Weights of a small sound classifier: trained on songs of 200 made-up bird species, synthesised, often over outdoor noise.
Rows from block 5 of a small sound classifier, named by matrix and row number. Rows with one number within an expert belong to one neuron, the router's apart. Each number is 50 + 10 x the weight over its row's rms, rounded and kept within 0 to 99. All counts start at 0.
Before each expert's rows are labels from the 100 clips, of 14976, where the router gives the expert most weight on average: "loudest band" is the band of the loudest frequency at the time of the peak; "responds to" is what is common among them. Only what is clearly more common there than usual is listed. The data: songs of 200 made-up bird species, synthesised, often over outdoor noise. In brackets: how many of the 100.
# router: router (model.blocks.5.mlp.router.weight, 32x160), inputs 80-159
# up: expert up (model.blocks.5.mlp.up, 32x80x160), inputs 80-159
# down: expert down (model.blocks.5.mlp.down, 32x160x80, transposed), outputs 80-159

# expert 25
loudest band: 2000 to 4000 Hz (78)
responds to: rich in harmonics (92); harsh note (88); first syllable: harsh note (71)
router.25:45 48 76 49 51 40 66 55 33 47 49 60 48 56 34 63 34 51 50 55 51 61 39 44 40 45 53 40 64 65 68 54 58 42 56 60 73 54 55 54 42 51 48 34 47 38 37 27 60 50 42 45 52 66 35 49 51 46 55 54 51 32 50 57 37 34 44 64 34 64 64 34 40 58 45 59 53 62 53 55
up.0:47 42 53 53 46 66 54 54 39 55 47 50 28 47 38 61 49 42 47 57 34 47 54 67 42 51 46 51 51 60 44 49 50 50 51 50 28 47 42 63 64 59 50 53 37 51 50 52 46 36 62 56 54 48 76 61 66 42 57 45 42 60 56 42 65 21 59 44 69 49 43 63 56 32 52 51 47 32 60 55
down.0:49 44 44 43 45 36 54 57 55 60 57 38 28 52 50 54 28 52 53 52 48 39 64 53 60 54 44 44 70 52 19 45 24 72 54 44 48 40 51 53 55 61 32 59 47 38 64 57 60 47 46 52 47 44 58 57 50 56 36 51 42 51 46 47 76 55 60 65 56 43 45 45 36 28 53 47 40 45 54 68
up.2:46 59 58 68 47 46 64 29 54 49 58 66 47 58 60 58 53 55 43 32 43 71 60 52 51 64 44 35 56 40 44 42 55 47 42 52 63 44 68 46 41 39 36 50 74 61 51 34 60 62 37 50 34 60 35 45 66 41 44 41 47 37 58 45 46 37 55 56 42 53 42 36 42 50 54 41 56 68 55 52
down.2:41 62 43 40 48 44 56 61 58 69 62 59 53 56 48 48 40 49 42 53 58 53 52 48 28 61 41 56 53 47 31 53 35 43 63 54 65 47 40 22 37 42 51 62 60 44 36 57 41 46 42 42 41 35 45 51 45 51 27 58 55 46 58 57 60 58 56 65 69 57 36 39 46 41 25 50 56 57 58 62
up.3:57 49 28 45 50 82 38 41 41 45 42 34 58 47 57 50 70 54 39 51 52 55 36 60 65 39 50 64 51 58 38 47 47 34 35 50 34 64 61 78 41 35 47 44 54 43 45 47 47 36 51 57 46 46 47 49 57 43 61 57 41 68 42 41 59 61 54 35 58 53 50 52 61 63 52 50 57 43 57 39
down.3:50 70 56 55 62 39 49 31 50 49 45 35 44 45 58 56 50 54 56 42 46 64 62 58 70 58 53 59 46 53 15 48 40 51 37 44 35 62 74 52 39 48 46 29 54 61 67 55 64 51 56 60 49 56 51 47 65 54 43 43 33 51 49 48 54 67 44 48 42 42 33 44 46 62 49 54 60 42 67 55
up.5:56 38 61 33 52 42 60 64 44 50 57 42 47 34 66 65 46 61 56 44 66 36 45 53 52 39 50 47 57 59 48 62 57 63 52 42 54 51 58 52 58 56 34 50 55 37 38 44 44 42 45 45 58 63 29 69 70 54 45 67 43 39 53 51 42 48 30 68 34 69 58 50 38 61 58 61 55 66 30 62
down.5:48 43 56 39 53 59 37 58 66 50 57 42 47 62 53 46 51 45 42 44 56 66 49 53 56 40 65 62 45 44 24 56 63 59 47 52 43 50 61 60 50 34 44 51 61 43 65 49 43 45 56 56 47 52 27 53 58 59 43 51 53 52 46 41 62 70 53 57 59 51 36 58 46 42 38 44 54 38 66 60

# expert 18
loudest band: 1000 to 2000 Hz (85)
responds to: reverberation (68); text has "room" (68); text has "reverberant" (68); warble (41)
router.18:50 51 49 56 51 39 47 63 56 55 49 49 61 46 32 39 64 46 42 43 63 39 65 35 40 43 43 45 41 40 63 33 58 49 52 48 44 65 34 34 39 46 51 59 60 46 42 47 47 63 47 47 55 64 55 60 48 36 46 49 58 61 66 33 56 57 53 70 71 59 43 47 55 41 67 67 50 45 57 48
up.0:53 38 56 45 61 47 45 48 47 51 47 45 35 66 44 62 45 46 53 53 40 57 43 72 52 62 60 61 60 46 38 67 49 58 61 49 75 63 58 63 45 49 52 42 40 47 64 40 46 36 48 47 45 65 53 57 55 67 47 37 53 39 44 48 59 43 59 56 37 45 43 45 37 46 42 49 53 48 48 30
down.0:49 32 26 44 52 55 48 46 40 63 52 59 42 45 67 51 37 49 57 47 68 35 66 54 47 49 42 52 50 44 33 55 41 50 60 59 39 20 58 35 36 37 31 58 63 35 48 70 49 42 59 41 51 57 37 50 60 51 46 57 50 58 41 49 64 58 55 51 55 48 37 57 33 45 38 39 67 44 46 57
up.1:42 50 60 41 55 38 47 71 38 56 54 58 56 32 31 59 52 42 37 41 53 48 43 26 49 55 49 48 54 41 66 45 49 42 54 61 32 33 48 52 63 54 36 54 60 40 49 56 70 46 48 55 36 44 62 68 63 37 39 47 60 56 42 58 53 45 53 61 56 43 70 67 52 60 53 57 51 50 70 39
down.1:45 67 53 46 79 45 57 55 42 41 36 42 58 42 43 51 44 51 40 56 46 64 64 36 65 40 68 54 52 58 49 50 56 36 49 43 43 35 51 53 61 53 55 25 51 52 43 50 66 43 53 49 59 37 62 40 62 38 51 26 45 45 48 45 49 44 59 53 61 57 50 58 64 57 54 71 44 51 72 43
up.2:65 48 42 57 44 52 45 55 58 59 38 45 49 49 60 33 42 62 60 53 54 38 54 34 44 41 40 48 60 52 50 45 57 47 50 39 44 61 45 52 43 39 39 32 52 55 35 59 35 60 60 44 54 59 58 42 43 37 56 42 35 52 70 36 55 63 35 50 41 60 39 50 61 44 67 55 42 45 47 74
down.2:49 56 41 59 52 60 56 45 67 46 47 54 58 37 40 59 69 67 51 56 62 43 44 39 60 44 54 62 41 28 63 46 54 38 53 54 53 50 62 47 45 62 37 44 39 66 55 62 42 48 46 32 47 63 55 42 46 33 35 65 43 54 42 57 50 37 49 34 54 62 54 48 52 71 45 45 55 46 72 37
up.3:48 50 62 49 63 44 48 67 33 51 57 47 59 33 28 61 64 32 30 31 53 46 47 42 41 53 45 37 48 39 60 32 47 47 42 43 29 44 39 41 55 65 44 59 62 53 36 38 72 52 48 66 50 58 46 70 59 43 57 48 69 63 52 51 49 47 52 57 59 44 72 48 59 48 64 65 48 53 62 40
down.3:40 49 49 49 71 73 65 44 34 45 41 42 46 45 41 48 54 45 37 49 36 59 49 29 54 39 66 54 37 60 36 47 60 41 39 54 36 31 68 51 62 63 54 32 52 58 54 47 61 23 61 54 62 49 47 54 60 48 55 24 53 56 56 40 66 50 58 49 67 48 52 59 58 52 50 59 62 65 59 57

# expert 17
loudest band: 500 to 1000 Hz (65)
responds to: upsweep (71); harsh note (52); first syllable: upsweep (52)
router.17:63 52 49 60 55 53 45 40 54 47 65 51 45 61 42 51 66 50 42 60 56 65 45 38 44 45 37 49 50 40 51 45 42 47 51 55 38 33 33 55 40 64 62 47 62 66 35 37 50 48 42 65 47 53 49 47 36 52 56 35 50 60 46 50 44 33 50 45 45 48 31 42 64 37 46 50 44 60 61 59
up.2:48 41 44 41 63 33 39 52 36 54 36 40 52 57 56 50 39 46 43 43 42 40 66 53 47 44 66 28 45 58 57 49 66 47 61 60 45 49 42 35 48 56 64 61 47 18 31 45 47 50 46 44 67 56 31 59 43 43 63 50 53 53 48 40 47 64 48 62 64 62 51 55 54 40 61 68 38 52 29 54
down.2:30 49 55 48 73 44 53 52 35 47 52 32 62 35 33 47 65 63 27 46 39 60 49 48 49 40 70 64 44 57 37 56 61 52 36 58 35 52 50 58 61 52 61 44 46 55 51 52 58 34 56 53 71 39 58 51 44 44 59 42 59 40 65 32 58 52 59 55 60 39 61 58 57 53 51 64 57 51 52 15
up.4:58 57 57 62 65 53 48 39 60 40 62 62 46 63 31 62 68 65 47 52 50 71 43 59 35 54 40 42 57 49 45 36 35 50 65 53 54 41 45 49 33 63 73 41 53 64 38 39 49 53 43 54 46 45 42 41 36 59 59 33 49 51 45 64 41 42 54 38 45 46 26 38 46 58 36 48 33 59 65 45
down.4:35 38 56 47 65 49 55 58 50 34 36 35 39 46 50 46 45 45 58 60 55 40 57 57 40 29 51 43 53 44 63 44 63 45 61 40 66 54 53 57 50 42 55 44 61 45 34 43 70 59 52 48 58 47 56 47 55 56 50 49 43 53 39 57 43 52 57 52 51 69 47 51 37 56 43 52 61 46 38 55
up.5:52 64 59 52 48 58 44 42 74 55 51 52 50 49 53 34 62 39 64 58 42 43 43 59 53 49 44 48 58 53 34 46 53 64 56 21 68 43 53 40 55 42 58 52 48 45 54 57 46 57 56 45 48 36 34 65 55 56 24 58 43 49 42 56 58 64 51 53 44 55 41 50 55 58 31 27 54 60 48 43
down.5:55 66 28 40 57 60 58 38 57 49 56 52 51 60 60 55 52 57 35 63 37 55 44 70 57 29 49 56 62 45 47 32 59 52 59 47 44 47 58 51 57 45 56 58 41 56 41 34 30 58 41 58 42 53 48 37 61 58 56 46 43 40 59 39 62 47 41 41 34 57 54 35 52 63 66 54 33 44 58 49
up.8:52 69 59 54 48 48 38 57 43 66 51 52 37 58 40 54 54 51 50 53 35 57 59 39 32 43 40 56 48 47 32 67 53 39 66 47 60 34 58 50 56 57 57 55 43 58 37 53 34 33 46 52 55 33 46 52 47 62 46 43 54 49 47 61 39 36 75 44 43 53 45 65 55 47 52 40 40 61 51 54
down.8:37 62 52 34 50 49 46 56 41 62 45 53 57 53 43 54 53 53 42 52 54 48 46 45 50 31 24 55 57 55 57 41 49 52 79 33 59 52 49 45 55 48 62 65 37 47 24 52 56 54 42 60 52 49 60 37 49 71 42 60 58 48 49 73 35 54 40 39 48 68 50 61 46 62 57 49 41 42 55 43

# expert 10
loudest band: 1000 to 2000 Hz (96)
responds to: steady whistle (85); dip (82); first syllable: dip (81)
router.10:49 28 43 49 40 62 52 55 45 54 48 50 40 43 30 52 72 61 52 62 71 51 43 56 66 41 37 44 53 39 46 42 45 40 53 54 48 45 66 45 62 52 47 52 42 65 63 42 52 47 55 44 47 67 46 58 64 31 55 51 52 38 68 51 70 50 36 56 36 39 35 43 44 43 58 46 68 40 43 41
up.0:55 45 36 71 57 60 64 47 44 46 39 66 30 65 70 40 47 47 46 53 48 76 53 50 46 50 51 37 50 54 31 70 43 49 44 55 45 27 54 35 45 44 55 39 54 55 49 53 41 55 52 50 56 62 58 45 56 47 70 42 42 35 66 42 50 45 53 51 56 40 46 37 67 29 49 47 64 54 40 56
down.0:33 52 35 44 64 47 52 49 49 39 48 46 59 48 61 44 48 32 41 48 70 52 48 57 45 43 55 29 65 49 64 48 40 62 55 31 56 35 32 32 32 59 53 57 44 44 32 38 56 63 44 49 60 61 34 62 42 42 64 53 59 48 43 51 49 51 49 57 54 57 31 31 47 37 45 62 51 40 50 54
up.1:70 37 40 49 45 52 54 65 50 46 59 63 36 49 40 63 51 47 53 59 59 67 44 61 58 58 37 48 56 43 47 51 36 51 58 47 45 36 71 48 55 53 42 42 39 66 60 43 53 47 47 50 44 69 47 51 58 45 60 44 53 40 60 59 61 61 37 50 34 22 32 44 44 26 54 50 43 36 49 53
down.1:62 56 47 40 46 47 40 62 52 63 47 49 62 63 64 43 66 55 47 53 71 42 49 34 51 33 46 42 47 44 62 49 65 54 60 45 44 43 41 43 39 45 30 56 46 48 36 51 31 67 49 40 42 68 50 49 31 49 47 65 54 60 52 45 60 48 58 55 53 61 42 51 62 40 59 60 41 44 61 57
up.2:46 30 37 45 48 66 49 49 50 45 52 54 35 57 29 69 62 60 43 62 57 54 45 62 55 39 47 58 52 42 48 45 47 51 59 59 55 48 67 58 63 56 47 62 37 64 57 41 39 29 46 52 45 64 52 53 60 45 66 45 57 33 65 46 70 50 39 46 37 36 38 48 41 36 54 41 52 43 48 47
down.2:44 47 36 36 40 58 38 50 59 56 55 36 48 66 51 46 48 56 54 62 55 42 55 45 46 26 34 46 45 39 74 53 48 70 65 51 52 43 37 51 35 69 42 74 49 43 39 57 30 50 50 46 53 51 61 38 32 67 48 64 49 62 36 48 64 52 59 45 55 53 40 51 52 38 40 43 41 55 59 70
up.3:65 58 47 70 62 48 60 54 40 46 44 41 22 56 43 48 44 61 61 42 44 65 58 37 40 43 44 40 55 51 46 59 44 51 47 52 51 56 60 68 38 57 43 40 69 50 43 58 43 45 56 40 59 64 71 40 40 45 62 41 34 45 55 41 40 50 50 57 59 50 46 40 71 40 40 60 57 50 46 56
down.3:43 43 34 45 58 49 52 45 58 27 49 50 54 46 64 52 59 40 62 42 65 42 50 49 47 58 56 23 63 47 66 41 46 56 56 48 60 36 49 42 29 64 53 47 49 50 36 42 41 68 46 47 46 69 42 45 41 36 71 50 54 44 33 55 42 44 50 49 32 56 30 38 39 39 55 58 47 49 38 46

# expert 12
loudest band: 500 to 1000 Hz (58)
responds to: low song (81); rich in harmonics (77); warble (71); first syllable: warble (71)
router.12:41 37 51 49 37 37 48 59 38 54 44 48 45 50 58 47 35 56 57 60 67 34 59 33 55 42 45 49 38 65 52 60 57 40 41 58 51 57 58 60 55 55 41 40 44 43 53 62 59 43 66 49 57 58 58 47 49 58 59 59 37 58 53 52 43 43 41 48 42 65 50 61 46 56 48 61 63 56 32 56
up.1:51 58 62 65 47 60 42 56 48 48 50 35 46 38 57 65 56 49 41 32 42 51 39 50 38 45 48 46 59 54 55 50 50 55 43 42 59 69 57 62 56 53 41 50 54 81 55 50 46 38 55 69 50 56 73 36 57 65 42 52 51 58 49 56 54 35 64 49 49 56 57 58 41 62 37 42 52 44 39 45
down.1:59 23 38 45 42 42 67 36 49 33 58 53 49 54 48 51 30 44 65 52 32 56 56 50 49 59 55 28 45 47 51 62 56 56 33 67 45 45 45 59 62 53 59 52 70 37 52 39 39 40 54 47 50 29 41 57 53 38 70 54 48 49 40 30 57 40 56 45 59 55 46 50 58 36 50 52 50 74 41 52
up.2:51 61 51 58 61 48 62 57 56 54 57 65 56 46 37 62 57 53 39 32 53 65 43 62 51 54 53 30 59 37 47 34 57 52 50 55 41 46 54 43 32 39 55 48 52 64 42 36 54 75 33 58 43 49 42 54 45 53 56 39 56 36 79 54 47 69 49 52 44 44 54 35 55 40 45 62 42 65 66 63
down.2:45 53 61 56 51 48 51 72 50 50 56 58 46 61 26 48 48 53 52 64 56 41 52 43 57 37 58 56 47 31 60 57 64 52 75 53 66 30 32 44 56 61 61 53 30 49 41 50 39 69 32 40 61 48 63 44 51 28 52 43 56 42 46 57 36 48 52 54 60 55 61 45 70 29 54 53 33 70 58 55
up.4:56 41 38 62 62 50 55 49 58 42 59 41 40 54 44 61 46 53 51 29 52 44 56 51 38 48 48 53 63 40 53 45 43 33 41 62 46 49 35 52 29 60 55 50 49 68 50 46 43 62 41 66 41 42 43 30 42 65 51 58 62 46 72 42 40 57 51 51 41 40 37 44 56 51 61 24 33 52 45 71
down.4:41 49 57 50 37 58 20 45 40 52 32 47 52 52 39 44 66 67 55 38 63 47 53 47 37 45 57 56 40 59 51 55 58 53 60 51 74 66 27 43 54 43 64 42 47 51 46 44 54 59 61 61 60 57 52 41 33 45 59 61 31 49 42 46 34 58 41 40 59 60 45 61 51 43 64 62 58 48 50 37
up.6:47 46 58 52 47 34 56 51 34 56 37 37 44 64 46 48 34 69 70 54 53 38 69 32 44 49 39 60 42 54 55 55 61 34 62 58 50 38 46 38 40 44 75 53 62 51 45 51 43 42 60 58 50 54 58 59 55 76 60 67 37 45 63 56 39 55 28 52 43 57 50 53 61 49 56 64 60 63 42 55
down.6:48 42 68 56 31 61 56 56 42 64 31 61 60 60 41 54 46 42 29 47 57 71 56 49 37 53 47 34 42 65 34 56 54 36 49 55 52 48 47 52 57 48 52 55 59 53 38 32 52 58 62 70 55 57 47 53 39 61 41 58 54 53 65 46 46 51 63 59 50 55 56 58 53 44 50 44 58 57 27 62

# expert 1
loudest band: 1000 to 2000 Hz (73)
responds to: low song (81); buzz (51); first syllable: buzz (51)
router.1:75 44 54 76 48 47 59 48 54 43 63 48 42 38 65 34 50 41 70 44 46 45 52 56 44 51 35 58 54 48 50 59 56 62 44 57 43 35 67 54 46 37 39 45 62 54 65 63 56 71 68 32 54 65 42 53 59 39 41 38 57 50 35 45 59 43 58 38 32 32 48 42 52 45 56 38 51 44 34 51
up.3:45 59 44 48 54 59 56 59 60 52 66 56 41 51 53 36 51 48 34 59 45 60 56 39 41 39 43 39 38 42 61 26 51 66 41 58 44 50 47 48 34 45 41 79 58 54 43 60 64 50 35 54 55 52 35 61 35 53 58 47 59 50 44 42 55 52 64 54 53 40 42 48 45 34 39 34 38 32 52 67
down.3:53 53 34 41 70 46 50 56 49 59 67 29 47 37 56 50 52 63 50 40 59 43 63 43 54 52 40 47 68 48 45 48 40 58 41 54 36 47 61 50 43 40 33 54 50 58 51 67 54 42 45 45 63 50 71 58 58 57 53 58 49 50 53 45 62 50 63 54 43 36 57 48 46 45 50 55 55 44 41 49
up.7:41 46 49 44 67 39 51 58 46 48 52 52 64 38 63 49 43 45 41 35 43 37 48 53 52 48 78 42 46 60 64 58 63 66 50 69 32 48 57 55 73 49 38 57 47 44 54 66 55 44 55 45 62 35 45 62 55 62 44 49 57 41 45 58 57 57 70 43 51 37 49 58 41 48 39 56 46 41 48 53
down.7:44 50 72 48 53 61 58 54 48 56 46 62 44 44 50 51 76 63 41 43 54 52 38 49 51 22 47 45 55 61 43 41 45 57 65 54 62 55 64 58 39 54 61 52 42 60 37 49 67 43 45 51 63 51 47 43 47 51 43 58 41 54 54 70 38 50 47 54 40 55 52 46 36 68 38 42 50 61 62 40
up.8:56 49 46 61 46 46 57 39 58 42 47 66 48 49 51 68 37 48 58 60 40 62 45 55 57 59 65 43 57 45 40 51 38 48 52 67 48 19 64 45 41 58 47 36 48 52 61 44 46 53 59 44 43 31 39 33 45 49 67 36 35 42 38 42 47 41 68 41 48 43 44 51 42 44 39 34 35 47 55 65
down.8:67 57 59 46 56 41 60 52 68 69 80 55 40 44 61 35 59 56 53 57 45 46 57 47 51 58 44 50 51 53 41 48 39 62 40 43 42 56 56 76 39 47 34 56 63 48 59 59 49 32 50 51 45 43 55 50 52 57 33 62 54 57 46 55 58 37 53 58 48 42 45 30 44 43 39 53 47 58 54 44
up.10:44 38 37 44 64 37 51 49 47 40 50 50 69 41 67 40 48 39 48 26 47 35 51 51 42 54 65 39 36 56 70 49 59 65 51 59 34 37 60 45 64 46 34 59 55 43 54 61 57 59 52 42 55 58 51 63 50 57 57 44 67 55 41 49 56 53 66 40 47 32 55 57 43 49 52 50 41 45 37 42
down.10:45 42 65 37 59 53 48 56 52 48 43 63 38 44 50 54 63 57 42 46 56 46 38 49 53 32 43 42 56 58 58 44 50 58 67 56 64 40 63 53 46 61 53 54 34 52 34 53 61 51 35 50 56 54 52 42 62 56 52 58 42 49 44 81 34 46 52 37 40 63 53 60 29 65 40 46 44 56 58 32

# expert 8
loudest band: 2000 to 4000 Hz (84)
responds to: pitch: middle (100); upsweep (99); first syllable: upsweep (99); downsweep (98)
router.8:53 59 55 54 37 67 43 45 64 44 45 56 52 52 36 59 67 42 38 43 48 60 42 72 56 47 51 45 38 49 59 32 59 51 53 38 60 42 58 40 56 67 46 64 40 54 64 31 29 52 44 50 37 51 29 39 61 47 46 46 59 59 44 51 43 43 44 43 43 46 51 53 45 56 59 33 37 60 59 43
up.1:47 40 39 40 51 39 40 46 38 51 56 27 50 68 47 65 46 71 60 37 57 52 48 46 65 55 42 47 41 48 48 54 44 51 60 58 42 44 51 57 52 47 64 49 60 44 39 47 38 59 40 51 43 42 35 36 39 43 63 52 51 56 43 55 35 60 42 48 58 70 31 53 49 57 55 60 43 70 42 28
down.1:53 44 36 52 48 71 60 33 59 39 45 47 63 50 61 44 57 31 52 62 39 43 54 51 56 40 63 55 31 51 40 44 62 43 36 44 53 51 52 52 66 43 49 38 50 48 59 32 55 43 52 59 42 48 21 53 57 62 50 41 36 53 51 28 58 44 47 58 59 67 42 53 52 51 48 51 59 40 43 40
up.4:57 67 29 58 51 46 55 49 32 43 50 53 47 59 84 62 48 53 49 53 43 65 55 38 54 60 53 54 55 60 35 66 43 30 46 49 52 38 57 56 66 55 52 34 48 47 44 60 47 43 48 45 47 60 41 38 38 62 62 52 60 48 51 50 43 66 51 45 34 50 45 56 52 51 51 49 49 35 45 43
down.4:54 54 32 40 59 52 67 39 57 47 60 65 44 64 61 36 55 50 54 55 44 60 57 47 50 63 65 62 35 61 36 55 31 48 44 35 52 39 59 55 42 38 45 37 53 44 62 51 58 52 43 35 46 63 50 35 57 55 34 26 40 43 67 37 50 49 52 48 69 49 50 42 61 60 43 38 36 44 50 38
up.5:34 44 48 52 56 48 68 57 42 43 54 49 63 50 62 39 49 52 50 67 56 43 68 38 45 48 60 71 35 36 60 54 60 43 54 48 43 32 43 42 53 39 46 65 64 51 46 58 52 53 42 66 44 49 46 59 63 57 42 66 43 34 70 46 62 45 52 72 55 59 52 36 59 51 41 59 60 51 26 47
down.5:48 37 59 58 52 40 59 42 49 60 41 56 45 41 58 38 32 56 53 48 50 56 50 55 56 56 62 42 47 44 28 58 54 57 41 55 47 51 57 54 39 39 55 33 57 42 61 54 54 65 49 48 45 50 66 56 54 44 48 36 31 46 41 34 38 36 63 51 60 38 56 61 47 55 57 44 52 37 43 72
up.8:55 43 52 67 52 61 54 53 69 42 56 57 43 48 34 61 58 47 48 38 47 58 43 62 46 54 45 46 53 24 45 31 59 54 60 56 50 38 52 44 48 53 46 71 57 54 48 31 36 58 38 60 30 51 35 50 52 46 39 44 67 42 57 47 53 63 35 47 35 39 42 45 51 37 58 35 36 68 65 54
down.8:51 55 66 54 61 49 53 73 65 63 61 49 43 35 40 55 50 42 41 48 51 47 56 53 70 48 51 54 75 22 48 46 62 56 49 40 31 49 52 48 67 48 48 62 38 50 49 59 48 35 36 71 25 53 48 59 62 44 40 58 49 51 43 55 56 56 52 60 49 56 56 59 53 53 43 74 45 38 54 43

# expert 23
loudest band: 4000 to 8000 Hz (97)
responds to: high song (100); warble (91); buzz (89); first syllable: buzz (89)
router.23:49 57 62 67 35 67 41 64 58 46 44 68 61 42 45 31 42 41 55 61 47 60 46 36 56 42 56 54 37 43 47 53 65 42 69 60 64 36 54 37 40 38 42 52 39 45 61 67 39 57 33 32 59 60 50 36 60 31 44 30 53 49 37 45 53 50 60 58 65 48 60 59 44 47 44 35 41 51 67 55
up.0:53 64 63 49 59 46 53 18 52 41 36 49 43 54 46 63 46 75 31 50 31 53 35 39 59 46 57 31 53 61 61 44 57 48 51 65 58 50 48 52 46 66 63 49 47 51 44 29 45 37 50 69 48 62 40 57 22 53 67 53 38 44 36 52 50 48 36 52 37 52 40 46 49 54 49 67 44 56 64 52
down.0:48 45 48 37 24 52 59 39 54 57 54 60 40 54 59 64 49 60 42 39 49 56 48 53 58 76 42 54 50 64 41 46 49 51 35 53 42 54 49 49 53 45 49 64 52 49 47 40 40 40 40 62 31 57 30 46 52 43 59 52 74 57 49 44 49 69 36 61 39 42 44 55 39 48 61 50 39 49 51 70
up.1:51 50 38 49 38 38 63 61 62 35 57 61 46 47 54 58 36 30 56 48 56 50 52 50 34 69 50 37 38 49 48 61 25 39 49 63 62 52 54 45 42 49 36 55 55 33 58 65 63 52 49 36 54 47 37 59 66 46 44 50 54 37 42 51 32 52 52 48 58 41 58 54 37 46 48 28 43 40 48 44
down.1:66 44 34 43 46 27 56 38 53 43 63 47 48 58 59 57 46 36 60 55 50 48 68 63 33 67 55 56 40 42 39 53 21 55 58 36 53 36 39 45 54 52 46 52 67 49 46 38 45 50 51 49 48 52 53 46 60 65 51 46 50 51 60 45 58 46 50 49 63 50 23 42 44 31 52 48 41 39 34 35
up.4:49 53 50 44 48 63 61 38 47 44 52 49 48 65 52 54 63 59 54 32 51 60 42 50 47 43 60 49 60 53 62 42 63 67 44 54 40 65 48 54 42 43 57 47 67 57 44 33 34 59 53 54 40 36 54 43 49 41 56 60 47 45 57 53 59 31 31 54 39 54 41 39 56 65 57 50 49 65 67 54
down.4:57 25 64 54 52 57 52 65 40 49 59 38 39 49 56 49 59 50 45 41 53 51 61 50 55 56 46 65 53 37 41 48 61 60 63 58 38 54 36 62 42 52 49 53 54 36 34 50 56 58 46 86 45 62 36 59 59 60 58 56 41 39 48 56 56 36 51 67 46 50 46 40 44 38 55 77 59 64 54 47
up.5:59 50 55 53 48 61 56 55 66 42 59 53 46 51 34 67 47 46 56 63 44 55 40 53 42 44 59 50 44 38 39 54 46 48 42 53 36 52 61 44 50 45 52 46 40 65 54 58 37 40 59 50 44 71 32 40 67 53 42 54 43 65 63 51 51 48 51 45 60 62 53 61 52 49 47 41 47 42 68 48
down.5:39 53 34 35 71 56 56 38 58 43 53 48 48 51 56 48 56 49 53 50 43 39 59 60 52 33 70 57 45 62 39 42 37 57 43 41 53 51 65 61 54 43 43 31 63 55 58 45 60 50 53 28 60 49 65 31 66 65 39 31 42 41 60 39 51 50 53 37 51 48 45 42 53 70 53 39 48 40 55 32